Weights of a small image classifier.
Data: trained on simulated grey scan slices of phantoms with and without marks, 245000 training examples, 6.7 epochs.
Rows from block 7, named by matrix and row number. Rows with one number belong to one attention dimension. Each number is 500 + 50 x the weight over its row's rms, rounded and kept within 0 to 999. All counts start at 0. Numbers have three digits each. After the name is the row's rms in percent of the matrix's.
# q: attention query (model.blocks.7.attn.q.weight, 128x160), inputs 80-159
# k: attention key (model.blocks.7.attn.k.weight, 128x160), inputs 80-159
q.31 091:538561577449665591483446515572481502428460489461504441510586497411479481440472494541434506540450509458568435421500502487411469529471526483543539563456506500443449498438534440441473480558486569434464432499488482608489529451461535427534464587
q.32 104:499460456566419597487420625509492494450442503502499477538425443498422481467397505460460496580481508482419503472500476507589462519551514438510515526378595593491522501436550576444554499517453477526510429479504541530467525592531508538509475448
q.33 115:416469547428560511507496548450506564439554510445539454558587421530547508478509477471554569432493573445494460530389461492474432486449478571474469567577508487427494494423480623474525546569391414464455503476423585538501432538575470561520528450
q.34 108:471506464458562512544502519428620518424410566481467536474535531518565497453464458521508536638514528563515461536503593441435543521483459517585484431503422508511506560571396526420529541517505474549508526537545475448521543506481487534589548495
q.35 110:538599581555527431564510487430476437516522484569512537542511520518511458621496452516518514527478555451514472507551491407383495496520494560492488530457523517492465556581453469473444374547520556546441489514401505542569403454459535573537529459
q.36 102:625520499543482490480446432499544391598521486460484539412522465525590522397415466502555568535463528492452523414521540534511538547513520483487566457537518458495521538567434495475565495520511540506415388434449542509548563455525518520541498471
q.37 089:434484516537537448444545477474529612542556543556482520477446498620544537522576440466458459466519532486479558552500547487518417516627448493498451540555538418507498561577497473522448519505463484512438436540481410491562479600557453568474514588
q.38 105:514555484516524564477499521547401504537544355410492490536497453509452479480446507575504490589505557528429517466557511516419508413573441511566479455526547486468419471496492470472446567447541509519426505542447489557540543467470502588496437502
q.39 111:481565561493509459461420534406481442523515456428496522509453510484544525545522445527450594500464528480534547474445522572603508471516552504545396474499407519521444508447567551500532506418548409491479419545491489515485522397421527500510433570
q.40 096:478487514535541506519423406397438567536509454531453444460532463531461496549438413541501466654534510450481477459482528449430511506492447465548482480513487465537540458418519500537494491510508634508402489503513403450501493505533602668464483514
q.41 107:448597533536468494486406364555478525593462461517547459475434555475534597476456549479470528485511439472520491491539506463483432518535441531488531517529536549493416500510530616612527506502505554569530475484440596488475517578503510529491503485
q.42 101:499504484457429399546506470480467502580387424518543529502508582487369562457540562478471552478556525457477508467462491485533520615566529484428447497462418430476523467450433505463512479443470500437435585558602553535547518563508565521459454588
q.43 107:513546511516483456538502520513470578521558469477609408479459409470511531580487475485503518542476484493590482412595452501461450448541522585483556503453522570507419541447523501504446500529512497527561525517489404458581442480401455450506519600
q.44 107:397490405513426530457513526511533493569609543561542463471545542508502596466550531614449541467398454535503475504545534520581498459487536545559562552551591448445506481420547568544379526461513391483536432417458492601523462523565466446526565451
q.45 100:489498555474511554366454475508472498535403340569506547449513553521463520457515412568548617502472478530505489520471452455496460539429467541543520573523446591556467537522510563472391424568570473532516462490533447513525477540491450524481527467
q.46 110:402525496573450459497502480460446492446557541536516532512514523494558528459516543585474505455551574500499464450495424552511440521539526593495434499426506491505454571399476492564457510501502499530507503631451527579418528539501446420528454446
q.47 109:491437654563611603415460404573526439482527498525568510513456587524436527497432556489531548469458442446607478495601552560415507506406529549547562509605472483513486479509571492466473522517482444593486489519531473521486571498514468537522424468
q.48 094:587534544400520566555463520479495529499444460475445555564536459484525459512482557466478428573508539525539462489556418471437546553478443502520614448517463451506535474436455518535457438443453543495507553590620512568584552438519472485515532561
q.49 103:440465446463506475512509459552386457592578588451503501542468599449476466574518559441510587445484476499530465523524518493468448450472500532486558502505555472524574481491570541493504506435376525545540448503504512541574440451536478552531588482
q.50 106:547530502536525473514460499430541456393515466500575537519376439483542461476483549402481486516503583410501554510573555459480425497519520571517478433519426539459545518445527472516526446573555512495493446560543542491424534533508505521461398529
q.51 109:511488559411425451545472432533469459614545552482555459480408566433535494477466513452518515532456501481490437538580514573492479574455502504443476523462522444359470552558496491510547500522481466473510377448438512464457530471496486413529451552
q.52 092:498527475433493498395434526616472523483438521503393519531519432584565506484544586532463505495532530526477549503551539489499524488540499429617556495517479420512471474526513460585606470497506391496483471520574464558447544526559554443391498506
q.53 090:558466452501462464493452510508481542567502556484448430492579522478439483511523490499463518477498502575510524449594546480485443508547454470456541505383501456341479574496453538544525574502468455531497461451534569463593582512422556464561465538
q.54 112:493461485403615477544597492457484538541505560535552453572540522459492544521445511466569496584588528545542371449501527475455528428479562446433520447477462502565491457451450497479579510536475469550580584573422465515439491453444600501583436547
q.55 102:392604618483444536502486480498563445409419497583529468488383473550460535441541525524474628592520495527574538396518558484491486538555555484518559468539480440579518391533566484415493482514544518549410556514485499535479512444512527457469487504
q.56 098:486443435479484424527485530476468484487624499461462459431496533564491482535497519549530471461631491468507525463579488448525518437495460594501548488480595424519486483477472603506408445523541503454454514567536534513555492552433443391467619554
q.57 109:575479511458538521507486525474431421524509491475562494457489516551515553518512456461450562522500528486564593417498516433536505392473585552428448503493464505431489571552585468472454457461436390516570527485519514433423499449435517493587537579
q.58 100:476578509533412509500578524501474433441629579488444469545440408450432507457498541514479519375559516576458401466527474525390490453430622456504568491496463425493496539513497525525498551461477425491489566512484551501424487462507498476486540546
q.59 109:501508495498597475543546526487489517526486491448606507479542586489531456529404505517552459552529622530469531562541488522500550539592460480477437426512512548430549537390416519475470533381479564528470491502471558445526505441438499631500589441
q.60 123:532448595520453527540496411519468463426578531498462508427514432599507486561537444561461554435433524593519493563503477506553471526406505621576585512498458540457474497465529474522463521438598554456543427482430405583558494433539555409453500553
q.61 097:587468456449452477501569512519511443550584541431531445445533527515518499424415544445543450523503417548407488561505505505507547466561570576406429503552484495569480379533458424509451496505541546472481504518502497504501549410543459474513462461
q.62 095:429508518523489441519426527516513475566383522502433404494464493434520467409455456557502496526496464529466501480567511475583466572515545570463466515502545493453456498405483455507402450518503535428467485563482447422482500488534571422514584547
q.63 104:552458441453509560426546486472538589470437467406486566513493510492539478513518443437479498470450441460517445564429525479455595623554458474441408518560463572532474526470548561545513584534534489547548507466556498454500443563495467538424422397
q.64 088:451428502589496572499607484566564543490452423478545521434463462547574565462466512529388441499374513526494529452503454602598538490564542586558577566467474444493472529438524508502623414572524474463493554481462502457474479536491456619475463450
q.65 095:551476471558531499538461550442434598514459577492563409551494615508530441509575529476367479546505424517496492491465530519470426557487423492417472519484460532470466538528565383475595491494549456408447605509441574534476464490492609480487495595
q.66 093:532501475459514450463426515528504537577521399581476426495552550456582566533493427464464547480535535410444455460505496597494408523482458574505462420515581469455471587447430551551524625411457545482512476483525552472522459549516486487424485487
q.67 097:540468440548562499540458499527482543544484529444536477514514499452497492528472501491581411521539594483430467529675429584513496587477548402410435524432462489460428507523452463473526497504456504486588426559483538596478505488507537422513526525
q.68 092:486565536552532519559468477578514526513503486416525535394488489479492543464482506471476475525474502454541540585424476558510545500543527548608490473444556542529484482451583445536478411422557401535466531593530425531414575579406382540515458468
q.69 098:446496592546461503481479543511541532528406474539616513470534536541514515510486545422516412522529470544596478513563507394522545485528540444482511491501554500585516514487520584548512598474478460439577537487578471563438523509538546538489409544
q.70 104:474442590441524518557393455543507505508494506483440459467418478590497455527517486495516416569462495514574418485468497521520455462443481442495433437536526448537481584450484526530455523584508488559559410521476646476530448470486474508425541485
q.71 092:588557445466495429453521562531510598481556529453464525512545519501528523391483470492479526502452556539552520487516477472406480503432446432468569462493448493501519509540523493475470567447521469501510541486567497507501511561528623511518526530
q.72 090:540492505578515434473499412465489513610372595537539497491423512468434566540495481457422507541523534434495515540489470512502552402462483505455493372546452513433485358522542531481468481567477458556492452408518528474420542414497540518474412507
q.73 101:574481543521563486501451496532507428501511477504534458494519511494508464557586499575523511502561516468470451612549525572474424493549608549554473487509457572468495471404613500490463432436533507500445444524509546511502507510535502437498567500
q.74 103:468620474463514453628575484517481400551444464447505554502442453420568518416536452506499525433455427433482414401478521600485559567547526462470482507448501469498446481506594521462448425443503531445519423489524518473489461523474481568574436444
q.75 102:491543452526512495572531529568540450517470508492494569470505520475564442568553519495455439418421484558516530463535562490594526510514422546681482460534458468397438583468570529478490514398503590469544519461481506498442457514495487444562584475
q.76 096:495532527576527554503641532506516515529481409534565540432513486553544570528524506572503470573382535469542449435471563493545418414450452486433478456528510602430507566515610561529485522448528520516483515443519503420529413469498527492532504504
q.77 091:452563394490486546542541466607598410517509545513449527547406556482573494459466520474518476446482527501507419510511476544469512556411474511434494504545463562498514410479530531512517589435470540469584503474546577556518452539488522522459503501
q.78 095:491461550447519516570530444513468560561424560494488485536487524431511348429549533464471431580499418514430573473568465422549553505426566564560515627516522481500509558493507533451529527467577472502475507456470540544478551505539510463520452505
q.79 084:515454421510464521475441425462597503601473446562513574531555516513555563527585512469451512515525455554516461430473426575491490528450504531448526486507534550485551479480442520490471474494450506510486488499488524526448599434508494469507477526
q.80 094:518505511495398382519414456479496565485553547516504436526465552573446463519363609505535498518510499474572523442505453488482481480541442478564544587452544519482461605549471421561477494533478567462573438528570529522547542430419515570470542486
q.81 093:411502508471470487418534474567447585543531510621442464552506531524496581450513478460489483458563475539486497431437508505510496553440415509518501380483498566554540514469449425472548472492552459492542537554458521470451515372540526549540461484
q.82 107:563511437468536514504504526547478512441441552522541465451423559510442562516471567525495485453481530443487555560534524555452522587500467414610499495573466525475429439470484442532505502464493452515408435529489549520455565506549454520458467506
q.83 093:479509428526537483505499413419478523560452552513522554484495583468488564446445508506560538539493502449572476457557475449509509468582502481471485477451516528580524616469466586500489507488548570451539503441477446524509598460389556435561471476
q.84 096:473473474541537496507471430559509485472468384505454460472524524488488508493532498543516520455551519582576446398467472540513421463547528639482566547507477491467542432545506434517560507630467532560523471515540504513476591443337496603521585491
q.85 093:446530521481510583503504500516494499511577561530522588475470494509447499576574587599524457510558482529399522576429465500499525365453465453529489571552583545537409450519494429492454476527507446529552531443555479490485504514513495517562438450
q.86 096:427493544547471545539554521457539530537446417622509462465461464496461537533540536554428514477474588467521565524518565509501495537405518497510519472564526495408533581449524504570427520444505465528423549477455402577452482473473530434516490465
q.87 096:541525482292408476559485538453429521560531567405552541427491527530517538525541515592467506539491551503474498533461411414459512446488411566498468493490479480570452469504469520469580422409582514546416521469432404591499478489564501415498560497
q.88 096:487489499438512548532509474515493502527520490531472563538529514496481514559528489519512496479547396477410565570514602430571510437528413545433425467509401472483441449546471487483625441482469396531595375487534590549433448461487548547543454555
q.89 093:564472574529607512524531473513491452555512549485447513502488441494435518490548449433583615523605512436443515554448550459462496575493540465302576488520488533584488505497485572546506459499516514486504565535419455459438527562507573444515506499
q.90 096:516573543514489546569464606437487505522646521492443452461532498463465496476512367552529469456498540446520567431584439545545465533524510400493491541455438466487540531512408550570494484495489485499487575548423434482496542540536512491433492545
q.91 095:577495442468546519610424538454513497484541503416560503534554444475538527523505483537476459510466439496572435474428430530452433581519479559430459505470501553521544515523458437518549414467532417434432485459499450485544497569495433474414531565
q.92 105:518492559507473461547577478554571500494527594503477414546480449502605495496510550531538455455421558445525402560470404411474532515448552459576557564505484451436502487466496461525502553640587531471466506535483525483427472466543491567621506503
q.93 105:455527502543465452576546496587505545539539463589390471444497512400571532515459451535492410540498495455427558584510448498475545525554488448549527489422517469448550495495485439542545520505512474593539460560420581452484429492472499507455513528
q.94 101:535415484481472508627512398522497488495472415565441585482459488585537507537542464532521547434483494531503488533531546468469582537509400485475496571510536590511595482530479609507579492452568393475488456509417517503508553503516565421508500542
q.95 106:463508631441507429463471520465506527461485523546444571401520500476497528563578464387487469577524514549558528436444520521475459559513475581445454555576461503553529508502488484469531495503586475525456488528521570440466499433466463528503375501
q.96 096:394515489500492541563528594429491540501390637573528472539577535534449479557510485412545507585483544573419509474511506534543549609442532499443412512477477505548492508540478542527412519564357476471463463490519493524502523561556472448525473570
q.97 104:548440439443488458468586553484537462467510487443484556466510486581485469604465463510421573488463511501603483439382454475557511528574413522538535521549498501440539517498505571545534471504546476547495474454497479464551469550527511544456591481
q.98 096:546494418494509480614414485512468573510657530439581479572500478508572516584480564428496518497444410518430513483499538609482523527558399528403504442483435448502479537492412505503462510534469507515595510426558512487415415469533476404528578519
q.99 094:445463504525470417519484501501555504585520474564428519481551527512542540549498419574554369414487528490528520457547510458568500427565467542571549493545508590517520575513561508465518477465590461483484599486516512518410525526444454502544491479
q.100 099:568549491497497452501463450487431557402548476577556474529456432472494522559488561467494535497486479550484541421529558574599531484528480521565530462566478483483553507478581591537449496541510518429472596483464431526548505490428531496557429521
q.101 099:570406507520508484499427448476560516507502503525452420498536488537450578546511507442500526504510501458518466538521460571583583508453545518530518520483542521525528446474512422515534464466463593606435455429490508521536551503380516495442583523
q.102 095:491503482470497536510444519432454496489538589569496459507438400479474438444478588443590539523466522469447471526580466451430430454529480500564353550409568523532449548436476519581548496628527540472451572479506542518506461548461416456464537506
q.103 089:485528532553531456461471522472463597578531390492491520499591506505589515491575527558535565444592435548646536559492600470448603555511468526525487495450421461443458558527508497556484477419468489558497498520504465625518557496449510460418558478
q.104 100:560522487534538552536512471591471514518498519446381612467534518462466483442499390467453487419463547564506531510450602568533460436524427574388474506477515580515575575489521460489495514527452561524501462534431587521508534512482427522448422488
q.105 103:474554541599536496590562417479502543574569536533546513558443395434590422516493499448541465545501506488524448502680472472511507408521398484461531453461591500493520511511539445441562530513499490565547477466585502446491544516535535548438479454
q.106 092:407464460529560467471478498521444546523621505455468436486561534382429627566478569504516543531474545522436419568480523533501477503457515472539519531482523442465510510555391513548408491467407486570479527389523455439461438463449490482527518531
q.107 100:476579413549503576425514511479389440475403488511505543517513467590505412467505427477498578438509425556514490455625473501569499418541465508501523487512588492507512447506538559561492622402479512499518512493479364458497509511535584495491501608
q.108 096:488485488501505510463459521448516401530397446494420600505520527553575447485432504554458471488451460457523474475469522450415589493474459446527494551527543431480448531437510458505504554316581521491468554410587520440502562573574509430396453504
q.109 100:578470431354496534503396502457525514478558497417552599460463477508480422433453493434571517558541401535576502482579458536525486507541502539495519428426460410572495553551471520524535416491440553457575493561430494464534539516511466541431517463
q.110 091:476522497588420391513421511478549491568541413531469515544502413534455456450519457423496553437540514515509489495465537479518503514430488494573507348473500481557471574514567513571535475481515492559473445491573446552451448528440480471553458418
k.31 093:551540564495474455523506543505428477415517522477487496417529527482552576518427533533522541433426485404572542501573492387494537477478413460523563603643481561508447611459516511544407527537468521491488565457587573497487575553553504434557537464
k.32 102:484342569539488462515452443539524502458456580458512475558485407483494476511532517519467545514528506542551603520495455482577499436450420545592444482482557460550501491500458432541438545472549506458527491578555609491485532553475537602577472505
k.33 112:478461417506358592517509474462470502480433444483434531486585426533587471556533525479482511485554513600508557525505523519470489400540493427579530510520519528518525469461553505487481496536495506576504550501476573559438457521497413497447495528
k.34 097:470542580453594488516462486508548448459508393466438474467586531460553456501436623532475403567523558487427533488481499520510464502539484544546469397583556467531490484462526517498474558575513399495494488478486490452408555472399601584549537473
k.35 105:677598656519534429502465492529497530463585494575557471508460493529567543532490452544566494549481500442464585529502511450479436537484431586456496453458503546528558530509537470498499433511449497520493372454411527481452412448521519527407590530
k.36 099:550548459466460506615411474517449474477485494435437481458542551541463519537501437453601500576532531444539548531534449447454493527492390615486439487557556443552512519509536444488493529463444491405470484488541471522535488489475424551542407477
k.37 094:496530543537483478536540551468557456424549525484579549433489391450578343540547538506437578472530533506484603476471569504453531399540573486499505534458514519510574583474526586542504398463457500380554457441497434513515431495460434559468500511
k.38 098:521518533493533455508573489624541489437508396483483501498533506528417483525530499449563537559471477529440475415487397464514458460584482523596469433550456510536381584486494530434567539512464434470488662530510527509560499432493600526580484488
k.39 109:548446465454491524538481524516475434508502481530485461409515392434482558422487374504554502505576463506498541467548615505462517489568510567563462516481423520464526483556488526428441522536537396497566483477532468468509492449414520472567501410
k.40 097:524475610537515487541552475506545553553515427404478475511452547563512476471529614490550555502428518572504499428549547484562492546460546545576488592606590516566501540497487619490453463408444488443495567558523424436475475458528550463508499472
k.41 111:428551494483485514494539489429426488477495495478590544517522448401543499602447524542540493605525505520471604443427432510525479452504518479547478525522470517535543450489482487461572519440556523518579433479517492508641505519503468528470556479
k.42 101:499508454485418340485522404527567524487484403533507468532501452440436493533493469530510508446508491468440623511484499508514539488455515473447425496453455566506405517566407551552592481547566467477457536411523426450525462497417498517552438418
k.43 108:517571481514612459506571488517496493498584462539493632550516570468499502590547527492425467503452456464506420481479535446521544397600488402574510515518533510500538447479490503477503521524406459484407528462503504591440526558527549492546541505
k.44 097:479465491536345486487506465566485550431535571564526388461557452562550525432522478573490522487548447573592459454447485500461456507517457427531483400498478462456507508498519560396537461460451509505479542387474457490501445591606497501506505531
k.45 098:575589604488494527474514520487595479410492486496493441495437419591539480468517479589542465512553547494507633493436525455499428613482432542463589517508612562510558490574396522527442514513463571511449473527555590475499504541560520527457523488
k.46 106:549424504585457533449508499474451525545504639454559497467474492538491515471369547480525495467444479511574524470493488507438455475589493508397490441386495543385516530503481545505447458480539545542481424534379437527577506560508493488587590443
k.47 113:556526448521505526483470471447463473429490480443486457570427430351459490488453477516584440467545447452547493499513505484348574488434500493539514522474546574415541483488615448498537452419460502508513550534578514519591509543416521499517577444
k.48 111:448534549387583503483468438582527502577526416435412481478593592520545445504515578501506498545422500474527493560464504519495555497545535564590661545625576476501496532449504490563538602516550493535598571519515445549477519459453454480467429493
k.49 103:504436538497500605407460482501454462438538462497399454481424512457499482490508496444457545527525416450490476587516470517449493491579544575543428497402509535460445472516570512460576514492521481474491555433631557459500438473539476531464516501
k.50 097:574536541502525501505482501579562471505538495577508444560520389429543532438454466422492458505396525584529458497529547545438572456413531525471415537438540566474510450492568547491561458517545523531460477470489541504408496548519490413522490479
k.51 102:484516499547484477577482508503443484492517437470491446468487542482497438571400485407485500586478558434478490546515487468467402545514528549428460383451522415462536531520582489472432425586527523485497477475595628515516492438600476551543478493
k.52 098:515405580538490654518472467520533451456494510425517422473461507607463462469493452496404505479503474542469534438487505498504525500629617578585559568498516437534484539582543540447497465490506519457462546562531441533560440519502435475501465483
k.53 097:508473553501565450426501560602587559574490436418550458513482485471511548541551564518495438566568463446513561498574432452495450491447567476506527541579484456521555485447415523435536441591528462538531474507489567428507497449428462514491459528
k.54 100:482507537556502477504416482423451495487582563597471561595464460423510507417413569408422576483477462479502458510503542518487434455453501486473460510467469466511440540608534489562468413557542461577449471438424485479499527436518535503586435388
k.55 116:481600560412519455574487421512465453481451582569552430409513552460626560533529513602457454471475484485504535438483533451577465533398551517475511526532432505455446484469507529462510549426484497560470526439505457536475450630559513524566463447
k.56 089:513443481541553564497449432468456515485451451538482483495521617529521510513503589487515501563542496463499516486530468455508497476478521544412475500475531539462564470542480545460559549488498440454420392550419516604417507554387496509581535542
k.57 109:637536520486590475526498538428404387521443456404520459507437521511533484485570477510422447584493488391451477519537577471477474478457524440570475495433455425482429594533464541448445482456405494542552459475598564518471532503507520432498485527
k.58 097:529421525594620543482533506591473531455465510485469502475517543453462457547488540437465536579483460437457435432487421479495409554493469523510574502563505483545451503465502550465472610545538533489513476497447416497496458480568494456464523471
k.59 104:524582507474538441545534428507516531516533510455491405469511523535476535536381451504503442441417521557496558513590563571447514545539512567489440429455586499423509546372460493552542518576496443585534538497458433543508495494504467505488511444
k.60 113:557533454528518549489450497508538507548494587544548440516442551467492539447495416501537571488424512496475552488460480450433572498438461465497508498508471584480548498472556603443463541470500487474488532489481605488459383558497547498456595486
k.61 098:466473457425416521513474581550481476519485569567551523489456499615466440510529467527477425588542414520510444543541584488588450501507438517406518477476467462482402608507435515592507542456514576614489496517453587474601520505547509549516553521
k.62 096:554515567576461431465521522527541541542479487555538414517607572496487530523498517440430443518559581531515504531596474496429487594469629446449548503439468521500421547442384585471557474456390483542482584447519469527440495462514475481572411465
k.63 106:377546514396417471497550516466549470470465488463428506515547480490500486411514481503505442519521481557399436505403549463530574497587516545468458435554466497494530478466455434484510525466576506545497439563515478505484546476434444386384550474
k.64 096:584478513538543505480396492478531520608505363540452551516523482575476501419430499519455495542549494527462497486504513488412537496437514474546580469494524506555503488627401545503503460540520474437530460463566571495574447497440487565492521584
k.65 094:514526501559526406425578505529512559583537422447534478533520517501504524469479476494459538510504461514429534628509569448518506537528530622549521489457432486493559576465405524457503533537501486489573535501449495505517510485430469556475587468
k.66 097:463524464505420512405542481589487410530456437446491475472520549483517456520551513489473421509480529599560411479483493457509521524522464506550519530559508489588568536562535552499434546518469481524515506381486517510456590574557434519577491495
k.67 097:407480409496531487405634633559507531427390459519528467508517483558456601532585452461502514426481500567416432493496460438506546494474511610467562460539488424452474527480468510485437466476526450543424558512487433457540396524547466456498525540
k.68 088:451559484558562569424486482447473580434469431519436413483479515469570496424529544427508466521484441490552585473449454471518549511528484480516489444485439467462489506532524478571527515544501552565535450473502504493497517547456537436488515493
k.69 093:503487577530538433494539436499538563425462435421503490482461455527513514512466360548487533492449516468399530625468516481447539434451491456476494510550583482451485466488557417521445581441495560472495536477500552464487488472450532460474489476
k.70 103:477572592570515589467494488383590496492507486514468535526548459501439496484491478512492538593456555460484504484485493541429506455515501509513553498507550486526604540577571525499409458448499524436535550476501473570491493526437516559462532504
k.71 101:551569521487527459530544481575490504534455594472406486531529534512536505491501525592493503526469493354426466492421443490502412468602556495369535457448492511519523461512478507488539517475535541450526509497507525571430519528578545578532381517
k.72 092:395540441454531395441575537468561493506570424457492443429528543498536495508480494440539569520484534533527478581491492521371472502504543518498499578489469528399398441522444532532573421555501583487479445470507494551529574493532480465529529516
k.73 096:458507371385466510552521521518512468434499495519593516397450452474452451421441572516501527464469491496471495468443492394561458442507589567540567514500545414511462555553411425491529475575447519547524522534614522455479517515596512515574544493
k.74 109:533432510554453491545471512430435448558556435520492547542527553438484563528510441460523484537415482485639475441476535519564537414418527371544438483487529553477531545484493618445531428541575404551573580493476483544570475515453521521513457539
k.75 101:543568517508495467506532420541428521479475541467513514518494411518622493526478518513488491472517524520473482512535465444574653619546558464544545469471484465475548533502545530505558498485507500562541547472502525432533566594408500443492542607
k.76 090:532453537592442480596455471551506464524520387484394551506437558530531471561435532508537500535539499517540467586629598460459499568461606455546503469435415554473504540519429534470612467505464525464484418502521578567514493531525406643483499431
k.77 092:444569538454504535488589553484478507455439506470478506638548423520493561465508475480520563463523381370504507447388518353529493536511548495550504458490451457501539504500503561525488529514457531565485542470447421615435560457467509470523407479
k.78 105:435436396408514478479533521495386547556514462367557589596440483544529513493490525518534478462548465529395527540484508498521496395452513521486500589386467447470547515441437418520567468492383519426463540484513472415474477578457518452546529505
k.79 086:490489430481486556492527537438532491434524506530498443475502553505584529406554457523422532500534471562475482454479567546449402455541536449464465557511455449511517523451478575559542537535467483493585477404432468378446503477552515476524457553
k.80 104:402511587501485358451522541529603492498429548556560550476470557561505503490611538503415442550456516455503541524508561516466570574512549437463494435500574484523481484512483451541465560436557553475534447509448500533456416574541538502545495500
k.81 092:589528593474508435486529613461568548523470485520463508532424462474513431549537480448498475515482440520490513503412451518523543509585444504412524567490481535550393514586463507460442569493478588473500565479449539546442486497513529497520532456
k.82 110:432512498500623538399589477514524554500461513484573425483486462523427457568456459471508480489490540449543530457449472463491408424517513427520585503531539531427515558506451539515533534563532490477509444487498516518527442446536449476507452502
k.83 089:411464424478593529508532457500566431545505489522463518449551593478406560425547485487511521454340453465613563498378525552435432494502465450524465421423448582505492472513490574481429507490478451546403464506456470502531491416503423424460403504
k.84 098:452425530460555630475545404439596523532509533497500528542528453477516539382525472490474483506528445476514463486541510578527545551479438443408342435574556419509454501577478459509459583577457501543560541485502516549461412525555584469478487523
k.85 093:560533511529485492484533549489547432473499499456508484551461527555544420465458469577519502579460519499529576523467472509420460452530523494456462520463495557436400481504555468599542497527567511556499492516520440499501462594437578522490434483
k.86 101:529562476557493508507544515556512526493463419563502544503422510500560460492489606526564497586591453602488526465594527473411437530478488517507526541479456445495332528597448539500476501498511495535501491595462548514545465463472437386469454450
k.87 092:564573356505530391511548557531458449461406510553468533497472568555510442496500425592530509504512567527410467474448480453454484483494574559465527494522458499561504453422528470448534573473558469571521468595492543480449396506512455539437431526
k.88 091:431578483567496530514528541491588517464548618540529397512470522553577564560490442520449488442528405549503425560530451529602614528511448523533484488543538531496535536497502565401420458552455463433480422445409464484522520499512536486460482499
k.89 094:527532471527521500522430595540487523484586496617593443539514546442443525490495512476542557530547444538647507512519493434456461510528540616474502488439458459571505500434521543541550406531412521496460546618492501495564519429560446557480432416
k.90 105:546400567515467461550507462581555461539450576534582485423529477473483479558525546444480469539420497530446542542507453440533498443430498533437528517544500525491444549396530444465506511463484417553420514536539520499605504408483503615618546508
k.91 097:577558498484465528562545567475478461431459543483501552540518566542442449445470480476510417489443472502543593461518564375448508507471528452507374508559488513543507559431471500616487458557589516562524521484510511551527635435461468514578434424
k.92 101:545530524425530491470437537524488443495595411436518444564494429466459630476469593457528455572522506494525591463413488415472508594403484412449542451590479441568475530498472454567512607393526486463431481497457551551483524494506504437490505508
k.93 100:536555567483461448513465430497470522520500489600487475563546502531524479573457592489512517476449500472436484507580553477611511518421464506498538523537570496564515570495474567457565491353460507504519456507514441552517384508530556569552494424
k.94 102:557570467496516447565531477440412477521470573526539472521548491529447527474501497496441560443543408473578568519537499434413483549522470414504469464518468505515461470490465563511494499510505550549497492509462557424485497516489396441485497488
k.95 109:436430416459442499531552558452558443461555572482499597478450493565485352414551501472521492558430425541574491547531465562537461525497543442575498526460497544508419488505416538453516493474461524445552440461519550530445592492507599490455466389
k.96 099:569451523508500519448531605414578426508438507421550469502529557501497463545524441575539599543466487539469543548527488506545397456482541503505492591636471509544507478480554449558430561403451529467480557561447441468464570390456536440501466461
k.97 109:502501509493485540523418411563483423480565525464563562501520518462536458489469463485520478521424598519421575484536482489490575660510474422532461472528494503537537461538569462426557476479545548481544495604441517469479542477532479452480567432
k.98 097:515591530454493461492569458518494402507449507580511425513562516590458514476458424564521565501463440481526489471491512473508593527529499472535546456514528513575494546533450483515521496509606459558503496497411521557460503481494465499438484436
k.99 092:572517451498481502426529458572529498559507502593433558451525599469537492509391519447495574514592505519424468461511496535572492607490458431426500419517391510521494441503397421489475477571414518480604484481474502410567515469501499520512533538
k.100 095:487480500406505403529454419545478486572514542549455510476487549471509534475507559390480562575536446466572538435493439494477594511490440514437487523523439446466375552528489523488540519471508407501535478495500513583588492489560482517479524502
k.101 095:379538532512474532458561467448539547399404421573551529533577435464524516432512499526575509444494530463520553476528437548505425496517453488587473470490481421499570489466535467585510594536474545530560493523480436499463514486577520547487516512
k.102 103:473480482508410395512469472544489452609503466499420542594492451501408447498545573543507498522445527429496515527373573501440521575480465533549485499513535456527456463416549434434455542512501556555435521587498490585519561545448385452478526495
k.103 097:547538518540577535472514527551441496486516602522573535425513493560547445459425499470547516445523479535409553416490544432549500423516488568480513418449442456481590616558509451491550493502590545494445526483536542456549505559524406569500513432
k.104 104:486493514516525561492520523446492556436545421531501506560545511319506477427528522477519484535521487518602454548533497602523505507507449546485430588426469510621481455482608524522463442453487519484481349425460501574514546483455441491480349421
k.105 097:484484483512503487595510468471470521522467472496554470624471463491494505506617500482524556457485534466542497583445448506523534414503414546530531447517485382470479486466492516502591465422425448462445481411578457518569531451540549509501513479
k.106 090:502439460479454532471605443526517445420440463552538518497616484554543409547428470569557522455456442485451511523550602523518527534412535532623550562559463523570434472584453481565532524530557531525494365468493536486498499570457449519439547422
k.107 100:517558467568545549545468435603441581568515441505498436503508485442584590459565433551483526469521545527574446487556468514499532466492535521546552460464495458463490429567531552494578659535543440575505484543445471492405476470508464485606463453
k.108 101:533531430515517448485466512587470513446509488454462523539463517541548506554459556537523553469522641562538430502474486505420427553508514405443508490428501473507492522557465505515481497540627466509459501487465458369447551552533498546585456471
k.109 097:464437570492501528509474494510424456548399509502540447528435442473468535512487404551532455512536433389465419553498555514474518579539464570471468460453495495531490539401586567440565423438468380535463535485487477475499429465571484420478475528
k.110 092:393538576482557607572503513513533458468472516503501508474502583507565496554449591454472556457531508520463557475415475656548454453472498555469519459512399519418482516547562437525535505399563537439600524537455500551486489548440530538495512581